config.yaml
norm_position: "post"
bias: "none"
num_experts: 8
expert_mlp_ratio: 0.5
learning_rate: 0.037
Rows from expert 5 of block 5, named by matrix and row number. Rows with one number belong to one neuron. Each number is 500 + 25 x the weight over the matrix's rms, rounded and kept within 0 to 999. All counts start at 0. Numbers have three digits each.
# up: expert up (model.blocks.5.mlp.up, 8x128x256), inputs 64-127
# down: expert down (model.blocks.5.mlp.down, 8x256x128, transposed), outputs 64-127
up.23:545507499485506507483494500495497501495493507506498490517503504522488506490494499501500512501513492521493500500486514512497499500500496509497501503507494490490499512513504504517488501501499497
down.23:500496513501496492499503488498508505509489511509501518498496506501507499508502503496500507500494516504498504495502494499502502505499496477505500506514509500506512508496493503504508503518482512
up.24:490495503495499503494497501498509497510492506502502503492498495501500494491497495503496503498492489501501497490502504486488488506492499506499498500497490502505503501495494498503498496519496498
down.24:497513495493495493506501498496503495504494497501495496498501509505494497500505499493499506502509494489488496496493491513497502489504498497493494496496502503492502498501502494500501502492492499
up.25:496440554561481488503512482485557501463475482482474495478515481462497492500456485516449416496516521483496470506516457556540508458468473454486484525499505510541525497510484529494520537513465516
down.25:520473477482468517539472522503486481468431443488525525507517529553516456466510486536526546503498454452500533516610523469529517487512525518491487464448485492483486502493494513499461532533531506
up.26:584488519561485531491568490524534557506582531512539569476525535467589505581529563457481400493448528514570516524481527405578579461545475391380519552595475500559486485507438497437511580446392585
down.26:567478523406484583504472612560420454463489513547508480527463396416459464461529498614595609463542475525562491525682530680567511558523547638558495425413545500507439429579579545489367483458635456
up.27:479491549490478523499417483523541464513432499504511523506543531441465496515479516435491552514439452524521525528449431540521501534497473458491477483473523510508517510514523532453438485449573488
down.27:470579574522515488468473567465443457561487557516466470516458484451508423424500481432581483530540543536518462465530596530408447476480499494527473457511579499490482459582572488448482451484462553
up.28:506556455515523446457499483557497480522514539535492503508499499520496506477488527490497488526522518550503463470463525554511529533511483448526473493501550507496518471552489498469518514513554485
down.28:500420537526519497516493468512539512515520497516497511511495462528491496536526532499500558497477493498492525528509465488520513525507499492483515539520477492527537523491505549566509491511490497
up.29:498501495503507502496499499502503501502500503499500497495496494494496509493502495497501492494497496493501497503501496504497498502496501500499497496499497503501497495504502501495503500501499497
down.29:501503498493496502500500497498500497498499496502502494501505504508502505501497499499502504503504497501503508500502495492499503502501499501500496498501504501496500502499504496497495503500506503
up.30:526510502491494501499501486504499512512504512493514510511494497486490505486491478487480500482501478487490497483493471479476489500514488476496496514517504496488493495494482488489502498507485495
down.30:502515500496483501513509503503509507482507506503498504502512514496501493502497495499504502500495498495510524495479490513504497497493504498485494499511501518499501495511489493498505504483505519
up.31:492493503501496502490503502500506500508494505500503500493501495502503503498496500504492498494496498498507496499505505487483492501494500506504503499499492496503499499489497496505498501513496497
down.31:505508493493492495499500500500499495496494497499505496501496507503505499497510502495504500497501498492494504500494495506502504497502496494494493494500504502489503503499504494497501500494505504
up.32:523496471445490510478510506494483500518479527503503514521480504473515503488505484558477473487507483477496480484496478491453499481485480495491511483494496506501460482508512510531479498483483474
down.32:497485503497505491520506522486501501490517475496516515517510511498514501495501507508521490487503475499511527500524484471490517476523498546464503509498510496502498490514511482509491501498505512
up.33:497493502496499501488503504493505498509488508500496502495498499504503507499497492509491496498501501502506500501505508487484491500487501502507503503496495495498494501493497495503498497507496498
down.33:500504496495499495502503498501499497494498497506503497504493505507507497499508502494504503499499499494491502495489494496504502496504494494489496496503505502490502502497505494499504503494507505
up.34:503499508499503500491497501496503497507496501497498496500497500500501506495499499495497501499496493494500494500495497497490498499493502501494498494493498502505497497498502497501499498508489498
down.34:499508498497494496504503495501505498498501503502499496509500505503501492494500497497498503501504499494497500499494491499503501495503499497497495501497505503492505500500500496497503500497501505
up.35:464405559495432525538527525449508484517493500455503527459500557500578452533516464528491531498508541517509515526537430494535483500497503479509532523463561515499476457521496502458517564497490497
down.35:484542412539537530507522520502498446446483470486499544434504524466450550566541489579514527522467501543522534488557656475563541530466524498547505483484442515496489524528474436466481459540517502
up.36:507504506499509502494496502499500496502501504501502496499500497501498501492500500497503495497499497496496495497496495502494499503494502499497497492497494500504501504504500497500497497504494495
down.36:497504499496490500504503494501503500504502503502499500502498505502501501499499501506495502501501496495501504497500493498500499501503499502498498508501504503497501501500496494503500502499504505
up.37:523553538507455511479550528491515520518521497500487480536483522544485499495489505480483508522506462477479516500507478482491465453554498549493497493524490525482529509423499464565490515523510520
down.37:452533535485517518474505530507459523508489462486515491478509511542508518496499471539499496498479494512558553511510506545483531477463511499467515424530513488496505517477502474495508466520492486
up.38:501500506499497500490499502495504499504493506497498498495499498500502506498501498502493494496500498502502495502502503496487496497492501504502501496495495496502499502497498497503496498508496499
down.38:509508496496497497501500501499501499500496499501502494503499504501504498496504502494502501500499498492497502501492494501502502498505496494493495489501507502491505501497500494499499503496503505
up.39:515504505505494508498500497496512507501498503498494494505506509512491508498500499491495502497506492500499496500494491482497485511497498500490502495499496504501488496497497495498487505502500499
down.39:512502511502496509498486505505510491499495505497505484505497509488508498487511491494510493502490504491497501499502495493495500497493497495498493494486505499487498506494503495491492493498498510
up.40:503502473509505512496497499509510498508491507498494495521479497487503523485514486476503498505504497486505520522503502473498512495512496501498507500499504487490491513495499498501477508494499509
down.40:494495506491504500500505501493487498497500508503513510501494504519499480505498492495494514504503502517511506489493487500491499492496500507514507502505503505489497490512513495490503501505505498
up.41:389537409523499502488457394549562441533499529407471491529461492465457599430528418451455545509568521604471527478475446545599460519521497633544545631393554502481428498520546510502475443551584478
down.41:494443428464587394463471548505540515613492515518474513425473476614432547535450556485573559563568528562417491535507618493474519559538569389524458473457526442587447484558536652529637425603483402
up.42:508489512512505506491494496484513495516502510494493506502496499500503511508505490502492500503495498502511505505511501489492494503490498502504510507494505491500502506493498500505497515512501501
down.42:496506503484502486492498500502488494503489508513498501506485505505511493496507507500504511504507506504495494493492499507496502502506495487500489492513509508492497498507509500493514500495506502
up.43:509499510500501500491499499497501500503497504499497499504501502501497507500499498499498497499502496504501497500501498500492494499496497503501503496499497494500499505498499497502494501506496498
down.43:506504502497496498499501499500502500501496504503500500502497507503504493496504502498503503500498502495497499498496494497500501500500496491496495498500507502494506503498498495496503499501500506
up.44:635526512496463477489463469533567506489517515462464456432461530435497617531508547455505480506537539523450456491458437575433538501445524437453491493488502512484485508525470442481525482502549487
down.44:568556493473524550525485519507512501488539534498472541544502507507500551517529506568469545533514491573571573535462496454506527511523470531557553503541597487482516487476494513445499542499591496
up.45:503543481440466510442524458537468538483506516508517503567450493465447472434448441542496523499520483554526478506441454509514495541495495490495535415564506502545537537546514497492490477529498486
down.45:592495431429512484445530511496491467529445506487492473520501484480500562450510475506489461477518516513485506504479541499540551510517517526459508524565521508477499498552538488560452466506508458
up.46:511496508494503503489501506492499497505490508503501501507504499506501507495498496505494493501500498508503501503508496496490497502494498503504504504499500492498495504498503500504495499502498499
down.46:498508503495497491502507493502498503492501506502499504509496505511504490497503503500499503499500499491491502488491494496508501503503496486494494506503506503489507506500499491503509499501504506
up.47:522506522522498518496497495489505498503495513495496504506499495493488508509501489506498506495501498503499496505488498496495486493493495491497502497503500496497513507496494495513508514523510501
down.47:496519514478508486484495500494499489510458513509491503500491498507511510487501498483499500507511508514488498491486512518488501497505499484501483487525507507502493495505515498496491496501492510
up.48:560537528512448510436468454502490500495437467472487482508444524509465547465503506563488554498498546498512458498466523519470436465472498460504538500509488490528489497447471489557504435495525486
down.48:573552498521515508464454548494458520475482492481528462519502466481507466467456538538559475513472542524513500480493539541469466488512496397439480338523563503526535486511491469500475503611471555
up.49:510502514520481505493490496509518504506505504493483500498492498491496524508518498498496494501495514511509496514521497510490505487491507509502513501490497501501501497486499492500503504501484508
down.49:517522496487500509489491502506501499515494508518509489507496497506516497492501502479507491497502502506511498507486499501494500500513497487504485479512513503500509495500502502488506506505518502
up.50:500500508500502501499499498497503500504498504500500499498501497500497501494499497501497497496497495496500494495504498497492498504496502501495499493496495502504501502500497495501501497509494496
down.50:493510499497494499502499493498502500503499497503497500501499505504498500494500498499499504503505495495498503497497493502500501493501499499498498503497503501495502502500500495500499503498500503
up.51:499558509503501487508520476492511508513502527509472464455540515496474545467509489509479510516522520526483490453497517540511514525532508469526508520535537518506489463539517502498485473501456499
down.51:463445509491495484491479474525492510523484497521484536510465486535508511522507528531500566499487495494504519493525469483540520509530498495513491520515493495495529506489493510532538489532521530
up.52:408508442497449530513495553494557503443475534405485570493554511589551470487532478495528507526478509531512449567544470493569464484531549497562571589447505510537528476498520600493510503545517500
down.52:486612441495526453585487567460562507520585478555473446491519513454398499552446519444502458530524545566507523498517499595507460503467561488498446337494509505551512447565544545413548517520433495
up.53:594517522509529467503515470492552495589581523457491485534518537460443539465481488511481504491525488457458452445540486490535454507506509421512470502514528535531475507536442468586444521547515480
down.53:516514460553537520505455518546506548547538497498477529507496509453523511517517527534536449492488492504500498510526538528504550495566510457524489490510478499528527497503483525510502498571498521
up.54:626482612519466438454481487493567465506509470458525500494493509437510498477497482458492407525453485501507478542501493431439493508433471506477509525450496517507490519441506490446530481504455553
down.54:480451494471535480477511542547471506461481487503501515514498464519527484492517547525543468462505522482490456507508476532486513507459517553530517462476531497488485492520509536544463459498539459
up.55:579443449426463502461418538539539467447493473455505480544538498553431522339499463516520547499514461515444552424428486465453533487540498478464573483464521467441535513561516490446471475549468438
down.55:484472434493514440511553451466529472550451515484446658461467504506451555542516488633454546483507497556475508483558548595704571519468535477532543641529492496485469482494543546543574456584470467
up.56:558498546514505491491481454495512496484477530494458470514509497481474474470473497496464521524504480457460483483498391435492487534437492512471502559449513495505469551462483452509477499495516511
down.56:540496525496515522492503525522502511514524504468501460502479484492498520510475497484498458489533542483510482528501507456508508509512486544510489494549532477510504486523510506501472485479545479
up.57:497499591512472500523454501536555472452463471492470467449558481425569492563506556535534508485498453441533416570582440532495441436403466551434468540402453524514456472433457462506491493477567516
down.57:396482462498505488492466523521548482506480425513479430551526479377436481383461410496560331476512518544510573534432483592562550501424524631481515422531527505494522473590551503510376546447509430
up.58:502495488508495503475491497485506495511480502484492506489495509506501521502508498501498504508496514525510490509531511490473494486468498500505505496477502496488502508492496477505505493502496505
down.58:498500495492502507499495498512487502499497496527509492505492490510522494500507508488509519502488496501509516506467497483500510498509488488485494469520507496487508508492502489489513510509521514
up.59:545516498450493510502529499468433482467532501498499518497490477520516527492465471519500471495556479560528503490505482495456471474543501497497496512510509494487460472509531492488484538523504528
down.59:441558474480505509522517488499503532499485504497522498502512485463515439485472452480485489505464490509506509484412506496463521489503508503436486450532457514542528503494486515513480508534469513
up.60:515505506498511499485493506497496497500499507501497495511499501504505504494505500499498492500500498505499497505496497500488496501496497504499504500499500493497498508497501502507494498503498499
down.60:509501500500495502503506498499502501496502509499501503507498508503503494499503503501495502494500498492497500496492492499502499500505496491497498507503506502493504504495499493500504500499495506
up.61:516503506511481504492487494510510502510506505492488498499491504487497521513515501498499510501494508507507513512511497504492508491493498491500507500501494499499504506486491493501499498510491510
down.61:516524509496503508488502506506493500508493511503511493512491501509514493493504497486506496502505501504506493502482498501486498489513500491507494489505510508501503493497503502492499504498511505
up.62:597538412460530532477437524524500485571487518524486480557416474466502496437526484478537526507519507472493549473482517494430514535528518476545442418466508473475510480534516467457509479475485502
down.62:472465520478530501497525529525491489540542539516479529544493424515502498491482512539448537479523475552538502511498506477514529490507489514508538516543551488485499519504561556489537452524547466
up.63:515502490480500495474495501503484488499493508498500492504494501494502502488501513506508497487497500506490483495494510509477486501501508497496500490493493503510494510497499499504502490499474495
down.63:501513503496489505510509499507503506506502500503505496506489502501508503508511498504495495497498488494509517500501502496500503489524498512505498516502502508494500500490495489505497504498513512
up.64:506502506499510502496498500497503498503499504503499495499498498499498505493501498498502495500501500497497496500499498501494498504495501501500498495498498497502499502502500496496500501503495495
down.64:498505500496492497501500494503501500502498502500500500504496504502503498498499501504498506498500497494499503498499494495500499502499497499495497503500503501494503502502496497499499501498504503
up.65:529525441455482474498520506535474495494528500504501472503507520481506456505505527464515484493511573498486490485499488510493525504493506449477483503517535528486498494551513509499507494483525489
down.65:480466497547513515483479494492491499513513516505458524524472477499500528497529498514500510498497448492511522507489529502538494496524469531534530549483506498525501483501501497542474495507494483
up.66:540480465488495525515487452485531514499503520529518484509484533468476468484527504486496496491461448465491539490417489522514540513519513486481498457522490524479498519518511499499473514450504505
down.66:545475517510514520517529514506440511515556518535509481537501462504495513501481524499488540501520481472536477520548502519473473501531510502498506541528517526519469509488508498554474532477562517
up.67:526513504501505484483505522488512484497495490499496504505528518491492514502497497499515482503503497492508517502523495499485492507493509502500502481483508489495514519494503482508467516500515484
down.67:521494500516494505502513497503493499481531513483500485506488503484506506506522508492491501497487490482493494510477503466487494493492493519488501527496493514486505509493488491502504480474493509
up.68:504497503493489509486504504487507498509484510497499497493505505514503505500497495506490489493496505507505501503507506488483496497493497501500506494493498495503497505498498493505495495501494496
down.68:492504490492499493506505496504499500495496496506495499507499503505500494493503501488510500497500493488491503495486493502506501493507493488492492492499506505491510501501499487504505515501510504
up.69:505496513500501499493500500492501498508497508500497502501501498500500503495498498504496498499501496499505495500502500493491493500495498502505502498499499496504498505499498499503497501510493497
down.69:506506499497499493503500496501502498499498501505501499501497510502500496497507501497505504499500499492494499497492493501500501498505498491495491493503504504494503501498500493500504504498501506
up.70:503496504498506499494497498499501499502499502503501498495498496499497501493500499499500495499499496492499495496503499492489495503496499503498499495501497500502498503500498497501500497508493495
down.70:500504500495494501498501493499499498502499500498501499501496507503503502497501499501500505503504499494498501498498495496504501496504497498497497503499504500491503501498500494498502500496504503
up.71:540540539523494507480501501493508499494490503481487467514501514484497503477479470468488477490507499484487524503501479484473495529486489486488485532488515508508486499496487483483505499484499481
down.71:521501498497510503487507512492512499512477497517518500479503521497516481494523504498518477503494492508499487486512505483489511488514506495521491470482508491497519484491494513482485516523496498
up.72:503495505518502504495495494507510502505513494493495499503492493489500518502509497501496497501501505499511494508500487491497490496493494501504504500499502498499502499491494493497501509508503498
down.72:513507495494504498493492507498497492504491505505504498503490502505513500486504504492503496501505504500502494505489505496492499502499499490500493486501510499502498498501505504492499499501500504
up.73:530525534515487513494482486488517481509482489510504498494520533525508497489483507471480490503512483501506501515508506458493481475487482480466491519465516469468472506457488496516472513504481495
down.73:455483501486518504511475493499488497497498489503514521474497494501488507497513515530503518492501463497516488487530466483496484480522495502499485494483481510503490498511514499483498497521521502
up.74:509497504513501505487492501500508498501501504500494497503495500502505511495508505489498500501496501491500494507494506492489506484495496504499500505495498493500505506494499497498495501498491500
down.74:510500510494495504495503502497496498498497513495507498506495506503515491497506499494497501496500498497502494501494492500500504506505496499499498500495506504491501496494502498491500498496502507
up.75:501502507500499499492497501498502501504497502497498499499502502501503509497502499497496494497498498502505495503499499498488499496490500508497503494497497496504500502498499497500497498508491499
down.75:507509497495495501502499501500502501502497500502504493502499504503502496495501500494502504499499497492497500502490492502501502497505498494496495493499507500494505499496501495495503504501504504
up.76:505500484518509503491508455525482503500518495500499503537484508483502504501515503477505520495510497456501488487493466472483501547497491496479502524516519508494522514508495468504522490504521488
down.76:514480486495501513503470498486486498502485503531502503517476487496475498461513496472505506510514509525513513509488499477512515517504512501516504496508507481511498500517521508496485500527502506
up.77:449490465508475521505479485467493478496485512491496537491524500526537511469520513499488515480474489526497477491508514482510492484471535518454526487452478531544492466490486507472520492507464520
down.77:500543484493501507543506510498520489501531491505494438482525503494488511511497510428479488522513511527492504504468500512471500506518512516521488490482506509492500506485517505484480513472493530
up.78:510497508501500501488498499493505500502497508497493495502502502502498509499501499499494494499500499501502498502501500498488495499494496502500502501499498496501497507497498500505495501509495501
down.78:506502503496498497496501500500501499499498505501500499506496506506507494497504503498503502500500501492496498497493496500500500500504496488494492491501508502494506501497500494497502503502501508
up.79:498495507500498503493502504493506500510495508499500500500499499501501505494498495503493497496500498498505498498503502491487491501494500503505502501497496497501496502496496497506496503509497499
down.79:504503497496498493500502499500500494497496498504501499503496506504504498497506502495503502499502498492493500497491496504500502494503493490493495492502504502490501502500505494499504501495503503
up.80:511506507505500501490495502501503498504501504497498499506492495496499505491503498501500493499499500504502492506500494499489497496492500500503501499494502498500498504499498496503498498507500501
down.80:510506504497501500498500502497504497502498509503502496502500505506505499495501500496502502499500499496499504497492497495499499499501495488496492493503509501493502503498499494494499504502504506
up.81:503516502510509504506495500495497492505504498481485504483512496504498500497496500505499504486498506501499482498500507516500501484491503516503512480486497505507505490503503505488506502508491510
down.81:507508477491500501501492507504506497517505500512498476503513505503491513499494502483495506504500495501511516501494493506499501517510511497492481492502503502507500500495500496505506501502506507
up.82:527466576502468585523493416484439425521503519582460447584497415581379654470455471374374612526563371527539621519468518448519484567577460593453470596549478477458439534481601440544489486403542519
down.82:260430568495578393394480543554513529504487519473472501442581494510582498542505549342566361546483579501420507474517493471461554497443517433512487454450449505521573512548505565559543440513483444
up.83:346481418435566417512546544476493430461435475492448601416534552529538520493605535507537404512517563543429516460602525426505529472475537529527538546451532471391476419516532485468549434487485426
down.83:350479441509544510581528446477464592488552448607567480534512473611450454508473505496391561533492364541507479474407494438550527471545529561533503615516394482526480521443515604628515574553546480
up.84:543534381498506594551445536476463458475439486455493536519540464470527515440567519537517458489496455444506445560499588541544527515477563489501517435481544508503469464536521526495440538445510502
down.84:520486478538434463522514514542549508475626466530520357493528471455491505538432526450469469511434532507551533514531504456427434582413506499492494477526504508543520564489472482508475531510544557
up.85:499523500509505514484481491484511508509499524501496496499506511481500492483481490477517478510493477499499505498490472482455491494492502488508494489506490499490502511507497478490491510518510496
down.85:507508478513500509505505511524510499499493504492484491508508510495500482504501483485503484497498516483501519489489500529517508511492509485500499509495498503479512500511491517489507510491531493
up.86:536508500492509519490496500485502490497486505509500483515506504536486507491495493487503516508525488530497511505483521510515509505501504522499506512508488482487489514515508495514468507489514493
down.86:500483505490485487501504485501506512512500512511503519498499504507506498522494506503496525503491524505496509486516483511498506517495499476513505508518503509508513510509490502515513506514486512
up.87:527501514509512497509493495496510498507509497505500489499496502488503506492499492493490501501499491489494504488514481515499494523496505505495485492507491507511490513504501491495498506503491504
down.87:489504515492499495492501493507502504507506515502502503508500506504500493493494499497505492498502497484490492495508482504498498504495499509513487519495504504495503506505495496500496490485508498
up.88:485493503500496501493502508499506499508500500500499500490500494499505503496498504502493496495494499502508495498509504484486491498493502514504508497498488498505500494488496499502495501517496496
down.88:510512487495492498499493502499504496502497494498504491503498508503504502503508504496502499499501497486497503501492497507497500501503495491489496490496506504490500500497502493497502504495505505
up.89:537481536460480592465547566478484526575471547529556483436524518478545562580487522507495539481505460497526487539534517467484506474577483467479479471490540467545449474525515553537433527530556478
down.89:527492475430501481499506477508477485482470491472531521493506547504502538522549486549536491501508472506468530460480521479504568499556524522524511481513481498454479477533531444528497464471494490
up.90:460527510438476547543482504468441493488446517558541511454490437488559461469509532507522578512483465489508531471478526572556539527506503503451462428529520495508545513459510481460560467528554570
down.90:433482445440462508525508466477523518493457464483510500456574508531481494490462465493502452515488499484478482463485494519493506494502535511522471461492464516549519469507472524505431535511407467
up.91:442519471488486457483499500506493524515510495463511523499479534500535507482487495501517421488503509476466491514470505516497546482550474471479504510496500468503465503505534530492533518493479496
down.91:560517478507467521540504525513501492526507511514509490497493498453495530513560479517531487492512478540533546515543520517514531451566517559467545555478513512489458484497524467494482494493530505
up.92:571484421516570564490476504545513497515545513524482474583441466449483487508547495437499525501476480457484513488455503534511513521504467467499469450528482481465548531497516479517494496481516517
down.92:466490503487505525507507483476454500531495554557508506513504500531537506521487504422459549511514468513535520469481512491463510504513516470495506543528481511513477509476517502485485536513500504
up.93:409530510504525525512471454524524516521574487392558492433481514444539498567527497480491520490479502511502492487464496491580480479554526516499503491489514475539503511497544566452506498582555526
down.93:628428403508562543544469518465457508500535528475470484489497539524513586544565546487514524526542432490483438530524479509450526443571522436471505467449482509514411531537544523509451506461487534
up.94:457526476492490566500399468434472438518442538565523494441556511484442523559515471449470618467439486487584639463588572568518551573519492546484531472472423488554441520488498477451407497474455521
down.94:449484479465367517541486475639396537426524507545455438531530516424528503513505557652520558494505544427448517438530477472462447574517487457509495570520456569437501493527427403559493524487587528
up.95:514478482489477505474507484483502493504476504492508513489490500511500521497499490511488525489508498505508497500508502489474504475483487514495506469497491502507500503502516486500489500504489501
down.95:487509495483497505495495493489499495503482498513516485507508498493506491479497494474515490499483494492492498491480494510497497490497493486494493485497505505494509509511509488506496510496503512
up.96:510495510498502503490497505486501497507490508501496501506499501504504509498500492501495494502502498507502503501502502494489498502493500500508506504497500491498497504500500497500496500503497500
down.96:491504502492497491498505495502497496497499506504499504508492506508510489498503501498497506499498500495491500490491493502507501497497493491493495503506507503487503503497503493497507499497507507
up.97:504516499509500504489497490504498500505496499496491501501484506486493522498511489486502512500498505493508501509515501498493507497496501506499508495498503501501493501499501491492494495501492505
down.97:516506495494507509500498503510496497503495502508507491504496509499500496494506492490505515505505503500506509496485489496501508500509498496509499488508508502486505501506507499496501504502522500
up.98:489497494510488499493497507491513497502495503494502503484492488493514501493506507492497492487492509501509484514527505479482491493487506513498511491491489500505500490489502496497500503520499506
down.98:506510476489498500500492502493504491508495492500505487506502509501507506503502494486502503502500495495500514504487493505503501508510494492497491478502509502494501500498510499497495508502508505
up.99:519500472506512551473484507484506516504477526506488486524498513510467508491515491494499518509498474530504510523520524495475500488476509501507511496510489485494488526482503494508458503486522502
down.99:505463523501481495488512497497472498504471511511501499511512500536540470512492505478507524503488520494501516485486491495508519509499483442470500491525507502481519517506486485498507513526504530
up.100:503499508498502504493497501495501498504496504501498501502500500502500504497499497500497498500500495502501498498501499499493497503497498503501501499499497497501498504499498498500496500505497498
down.100:498504501497497496501502496502501500501498504503498500503496506502500495496501501500502504501501500492496498496495493499502500499501497493496493500499504501495506502500497496498506501499500504
up.101:503503508499509501494498501499500498500501503500499494501500498502497501495500502497502496501500497498497495499497496501492498502495503501497499495496498499503501501503499496497499498503493493
down.101:498502500496492500501500496504502501502500502502500500504497505501503498496499501506497503500503498493499501500501494499504499501500499501499498507500502502496501502498497497500503503500505505
up.102:515506519492499513492501519493506492499496497498500504503489498505495508491496503491493502493507491485499495508499497515496510491504506507493498496502503499504477505500506487502482502490498506
down.102:497505509493500492490507508501500499499488512493498513503498501500516483493498503507496498500503507501494497497505493490504497506497497490504504508498510501490510499500495504498509500518508500
up.103:371462517554474475556489511509452438429478409538504463476485520515547454484546506429565499495459452580532523520400556405457524435472529588457560583442458542387384491431563423525490507464505547
down.103:551448507511486530542547557636560570406523439477467430465509512372498437567504537566514417448492604437521554466527458605528492566487515518535552475541500563510590414526390555581509595459508433
up.104:453493479526512505494463510456478485504512510457476505509506508481452540561543527424478517521475507508516478497555434491466443513498533431540495505466530546503534529504485555480510516524561487
down.104:479470492490535479467456521515470504516466483541503487527467491561519415441447526496538530542502471466507477461475537440459483466518477457504473388496506464516477494515492496509490539551508510
up.105:586569544507497507521506490492521552510537491486511525518494468467486479503478489523526471504502502511550490537487438517454495488481516532526502500527497486516518466481485500451520505555460523
down.105:540511460480520517527489538511500481485496496508464465511518467483447520462515481477505515499488504514489525508513499509544546537493528553485502498483508511478496494513541511506501458454561481
up.106:501503497503486501491498500493497497507491501493496507491502495503510512501505497503504500485491496502512496509511508498497502495490500513501514484493496500506508495494500493491499503517492508
down.106:490508489495498499504500499504500498503495497509500485502505501501492502492497498482499500503502498502502509501484491502496507511498503497506494490502505503497505504504507497498504503498508508
up.107:507499508498499501489499501495502500505494507501498500502501499502500504496501497504496495497501498503500497501501504496488492499494497501502504499497497494499497504495498497504495499505497499
down.107:503504501498498497500504499500500497496498504501501500504497506505507493496505502497499502499498501492494501497494494498503501497505497492492495497502505503492505502496498492500502502498501505
up.108:494498504495489500488498501498507499504492507497499499493503496507503504494496499501494495494494497503507493504501503489485498498489497509496503495492495495504500501491499498504495498513490500
down.108:504506495497494497502501497497502500500494502500499495506499503504502499493504499492504499501504494492492503500489494507502501495503497493496493495497508501492505499498505492501503505500501503
up.109:541513514521522507499506483487504519486487511496483485523508506469484510488497488481474488506494496495500497492487500492471477487482496498475498547498506518502508480510485490499491503483493493
down.109:514481518496505496497501498509502506494509503498502495501502498511507498512495515519498505500492501493495501512503508492510510505482498489505502511497502502500503517484490491491517496506508513
up.110:506499508502499501489494499500501500503498503499494498502499502500499509499501499498496498498498501503504498503501499497491499499495499506500501497496498493501499503497498494498495498507494499
down.110:508504502497496502498500502502501499502496506501502496503498506503506496495505503496503504499500499495498498500494493497502502497504498492496495493499506502491505501499499496494502503500504507
up.111:529481525494499494506499460484504505506453498499503495509502470507457528482497492492471501495530509463492487492545503483489497539480485493479502499505503495514503513486498494499484513512457475
down.111:507524502494494482490497483493505479500465508502487476508486488506512492490482495487496510518518495503497508508480516530529492473474495502505504493494515487475517495477508492500499503504538503
up.112:564507498456505479511490547484494495474464499520475507492493499519487449492489501510461505509527528513505499523505500497448491504472508481522485474481505504487494516481508506478522501498477495
down.112:512476517475504511499506498491499464490482495453505482507498462489516494509531486499516493477479511477485517523517486505554516513510489568492541526488495480450530508484526502497487490477548471
up.113:560518539495481507501517505479511484512513489494502490492530532496486486488498503474511493491505498482487485493514473435498509494512478491498482517503516506519517500527492504453478516477501489
down.113:499494528467478497517485503478518481502484496503504480501520527496493490483503507476521498502523501488483495508503471492478497488504496496491498463471499498491524511504504504462482509484487504
up.114:448500487502506472482509510501480523544455505497436545507517496504463559504481480520451506528504543549486541444587528539571547538504504497464571536526482513529494452500515511538461514492431516
down.114:616493503518469508527521424520508536465475472515503509453446523504523492523528531579541577508474507534524505497479536471502544489516492461544479508515492527505530460517455498483535550528541529
up.115:511487515536491502504525461486514504517480487492518491462481478498496506506496471535498506483503502484510539510516507484502498529526484523518490518522485484494510529472478486518493507561533511
down.115:522567523478481479474526497490516487522424516495501508459518498490452523459503468499491473492521507525471498481498536556489497499479523522534491514501494512509487467529513496515490460491447456
up.116:489502502509496506493496505496510497502500499495493502505500497498500515495506498505493497498504509507502495509510502497486487489496504499504510502501491503502498492488499494498499503501497495
down.116:517508484493502494492491505507499495502505494509506486509488503506511498500508505484503497497499497492498496505486501491498495503500493484484493475498501504489501498500503507491512505500510499
up.117:419545468502510476495515540418472494527462552505490527461519471508611491512507559441490470492444480548461470492485542506484451495463524544483509524462493495518468423464496540519529464500471513
down.117:519556455482489470537474473487555489478480435496465465480520510514469507525520522519503539526488486534482523516452529567502564457527524495507505473500480505499539493450518484528449535571453535
up.118:507500507502500501492496500498504501505499502499497499501498499500500508497500498499499498497501499501502499502501499498491497500494497504502503499497497496500498501497498495498497500506495500
down.118:505506501495497499499499500502500497499496503502501498500497508501506495498503501496503505499500501494497499500493491498503500499501497494495495494501505501494503502498499496495503501500502505
up.119:421501536475542507483515498485494470483472496477515508446466490514470468512548474485528545483510501502481464452502484394505496486472497577506525497506490484470534521498515486526488498518537462
down.119:497464453482524488487478513455467486556463490497478523471472539428484508510537525547495526502529460430477449497507494544484507481530493459471492469482517483512462497494506496493468501488457487
up.120:494493498494499502491501504500503498510490507503503503488497496502505499496500501510493502497497495501501498494503509488487488502491498503505498499496489499500498498489493494504504493512496498
down.120:502510494495497497502502501497499497492496494501504494500501507505503497501509501493501500501502497492488501497492493501498501496506496498490496496498504501488504500496502495501498502490503502